Weights of a small audio frame classifier: 4.35M parameters, trained on drum patterns on synthesised drum kits.
Rows from block 5, named by matrix and row number. Rows with one number belong to one channel. Each number is 500 + 25 x the weight over its row's rms, rounded and kept within 0 to 999. All counts start at 0. Numbers have three digits each. After the name is the row's rms in percent of the matrix's.
# convs0: first width-7 conv (model.blocks.5.convs.0.weight, 192x192x7, standardized in use), inputs 84-95, a 7 kernel for each
# convs1: second width-7 conv (model.blocks.5.convs.1.weight, 192x192x7, standardized in use, transposed), outputs 84-95, a 7 kernel for each
convs0.52 100:506486487517477506481583507562487486515473508498501505518506508499485468478519511531486530511473504505508487480501547484508485501439499516499518519537532487515503480512514476480500504503478494520469484489524523453493479534528534504519484517517485470505
convs0.53 092:512537488521555527473484473507483451528489509509494494498504519529445469489500544493517511538502512516518483494487498485502499518484583513541553474504479523516499497507518490510506508486519524546540495525548443486502413535481494490529536507473528493492
convs0.54 106:534481473489553480516481493475492523515501499495495506514515528495497497479442531491507515487499534506499471507475469528461505462460498471495561515516537493492492471477483488500511483500493488464564495501485501514502491459499544452465488517477486492508
convs0.55 095:470506513487460525516506497505503485460484486514509512468488503509468506502521452553508504480517519503504487491501506536505538516471488534510569524529549510507500495498484505492492506500474474497455471490442479480498498522506490490503477515472461483502
convs0.56 125:482510525504512484506505515498503473508492509494493493503505513477502488478506503507518502507529545509523508526530507488490497480487513483540531462495501474505549506537504509487492513495522482537498493493510511474501526476494475514511569501477551496547
convs0.57 091:499495505462460455500480507515525509497493502513515514515504503493504508544487487477524522523514511516528506519495532526510492468462512517557497545485510545562503498475499496492482494511481462488498468518527533486489514518519498473512527468491515481488
convs0.58 087:534502533515488500525503514494475531513493501495509497504497499516475493526492470505516531511523501503471500479498505520525514503473450510438505493526474526492476483508493514529486514522504522470484487469508489535501483495515474487473511517529499492447
convs0.59 109:518513485526474496570496488451524482475493508511509507503514507500457482480479520502482514510493506466518466463478491485446485569501498520519552517530526465520502494493531542514511499505484479535521451498486490500497478505544455466524478508494507529501
convs0.60 096:484545505484482527497510525528463502475477497503502501510502505481528499522492512529529506494515478483501494506497505522469514549482488505456488470517510509528471527473509531510495520511504544450484489510530493487519496480479519526509571462542469519510
convs0.61 118:493500495495511471505513486511494459492528509504497487490499501485516519488521541530490499521476540529487491519492494537526521534478526454515519496484488543484507528579515488495507509485464514476526539511500481480481511498528512482467503520486535487522
convs0.62 092:487556508510543482494476539492524553523515497501495508492488504489537529540500503504509505507490472523476480480542528494538524482484488488517511487534490485511532545502497513500501492496500465489511530503537509524504479478516523502464521503535491510471
convs0.63 100:509491439503512487481516479502484495490513499486492499501507503501554514463458508510496524499493465522532490448473486513484562469490517504474474529443482512497487475496516514509477476497476490493469514544500542485562460499506472483527501491505493528524
convs0.64 096:483497527529502531471520522489518494447482510501495497497502497499523471513462495495492489493486496496471501496508493491494491516520516523485469513514480547519473477489499502500498501493509436494567498515521472488561552483492552525516541498457527509518
convs0.65 104:530528557481490535513469493506514505518496501496506510503508498522495525517511493466488494506540527496498466501524531497528514574489562547499497507498490514515489531472514501496512509523494474494490509527530507506488483514486461477503516520510492557524
convs0.66 106:546539473485522526501459486526495509503521501504501506496499503469506503481527501487472516515481479488492514508512473534484489452439466467457534529486497508478457478472538504496514507517511497562517506447548469502513500490480480491559556548444486496472
convs0.67 088:536513477503484492496502480524473520548561492500502498494506508508495495518467509506508487513526547552522525513504509492532494507511473515535464544515499516460476497442549493516514515496497448515531548492507503511476461553484527489487508503544519480544
convs0.68 103:502487538509513525474487482504511509548532498493490501490500500509501523492495511529491471500488512515527509477535558498478481518505474530503518488509541487476508510500541492487500482525526490504483511522528498481516464502479543552547524482518530512526
convs1.52 111:514508515520475488499530498501495509516567482520492496486523523477510467492478505504499485499504488470507497523534502490474503527511528524457481490524495510519498457499505471470467517524485505514507515519550548504495504462502471488506480499532545502473
convs1.53 077:520553500497525512550502499499484491513510470519513525476506489515506554540508554491500492490574553495503517520530514514497482498458463487504487493505575500513447481489482492557486538513487517526502481483451502514507512515469519511513476478521483427557
convs1.54 100:509495508504494557501492512477548509540525514512517510514524528455458475487477496516514500491535544479522493489547508520531498503471552534563517478498479538516498465501480454485482490466470517470550477480517468520512482518547422512459512525495480479498
convs1.55 081:502547518526523540471498537480471513465527486520499461484442501534568525513510555490521500556504507478511493500503508540506542495512480506529491495553495512470527522507466493497526515468478534474503472524466512552511506525503495508494505485460464477490
convs1.56 109:471495520548504507523501509578472502509544490503499468474476486478509439471502504510521494493490489497529494479509477518527503501519467523586499520510519537541520484470488467504478540464443502507538506524499506475529520479507485474498456467455515485485
convs1.57 100:489491516521506483475530494492511529533510503470515495501527518467512498505475535528521484511508537507495476515513489468517465515503496498524505492523503443490475480444459488486472491476469506503495480519488462494494491491483487508492489497523498460494
convs1.58 126:471450494520488502492514543522493513524511493498468513480480504503522477515506483483503536525510502518485503463502446514501512515504479476548487507497468508475491496505477522482571479512476480512501494484471494472522530501489504495503495510513466503519
convs1.59 085:514583497497534497515486516506500491504559508494492502545463472501472501507484482552557528557526519556499492540554541507516509501479475483482535504508485551541509490472526495507500450534504476503499499479489500510528486461521539500516467527514526517504
convs1.60 081:549505516550508551490469489454476523507482531537508500518485488497515482524510495540508526486518467493513498499513513526540529544511465504462505516491524518466496498487505492539502517553533448499473513538517467545533434524514509539480517504492495463458
convs1.61 109:475509512513463480519534521489522513517450459534538498506499505505444493517519507477542497502474450514462463476455510487524496500499490464521508516495473473494538515476512480538480524495524460467508503539513487485494540571458526495599508482520462503476
convs1.62 083:538501460492510526510515469459500523500471487494525493502471465510512489497471537505540569468538539562504504527487516509543469495512483528484519493468485480484501510480573507529483494483566509510476486509522515477500521529549520514514514500474474527457
convs1.63 112:534552492492452487477485537506517493464499472464456483500504506472478534520533472474495507536501484538507498461487498503500522502499496500490507515484474458470586506490516506519512519491472502496494499525492514476497543497485472498571557481559538486476
convs1.64 088:490462483479493474507495457486480513513488522509486500509511496512494488493505452468517490519558491496482470510503532486498510502492525535511489517492528536501502450508443510501520494500495508483519523486489503514509515503436453475449496481489481497469
convs1.65 091:467498479553511514530512532539532520522503545498523531492464504505491522504525554546527510497521553505494494530466525455534469531466474471511451444468502492485490465481496476505527492494490527498498481507520499480538513501540518485539496543501531477508
convs1.66 084:526482476515479480514539520530487510490515481478493524531514486515445505510513492469478496492493505506512519524495439471506466531504536556503480510487545499483469490515479491492467492531485492511486502497483499471510475498555494516517534491527514483502
convs1.67 084:529499546504544485558465500479528519471478494521516534486546556488502475513516443500482505509489531452495496451493503495511503489503495484499478491467558458559481489515522519523512531498488507537466472514514523529520489526491512492493547510455529525486
convs1.68 098:501481534502558477525519498541479504504556553496502505517495464499552497474516467485456519528519507522545491485490505495484538446492521459518478497541519519516460540494479510492486485569465503514445477477504502493479469516487514470499489478497487478535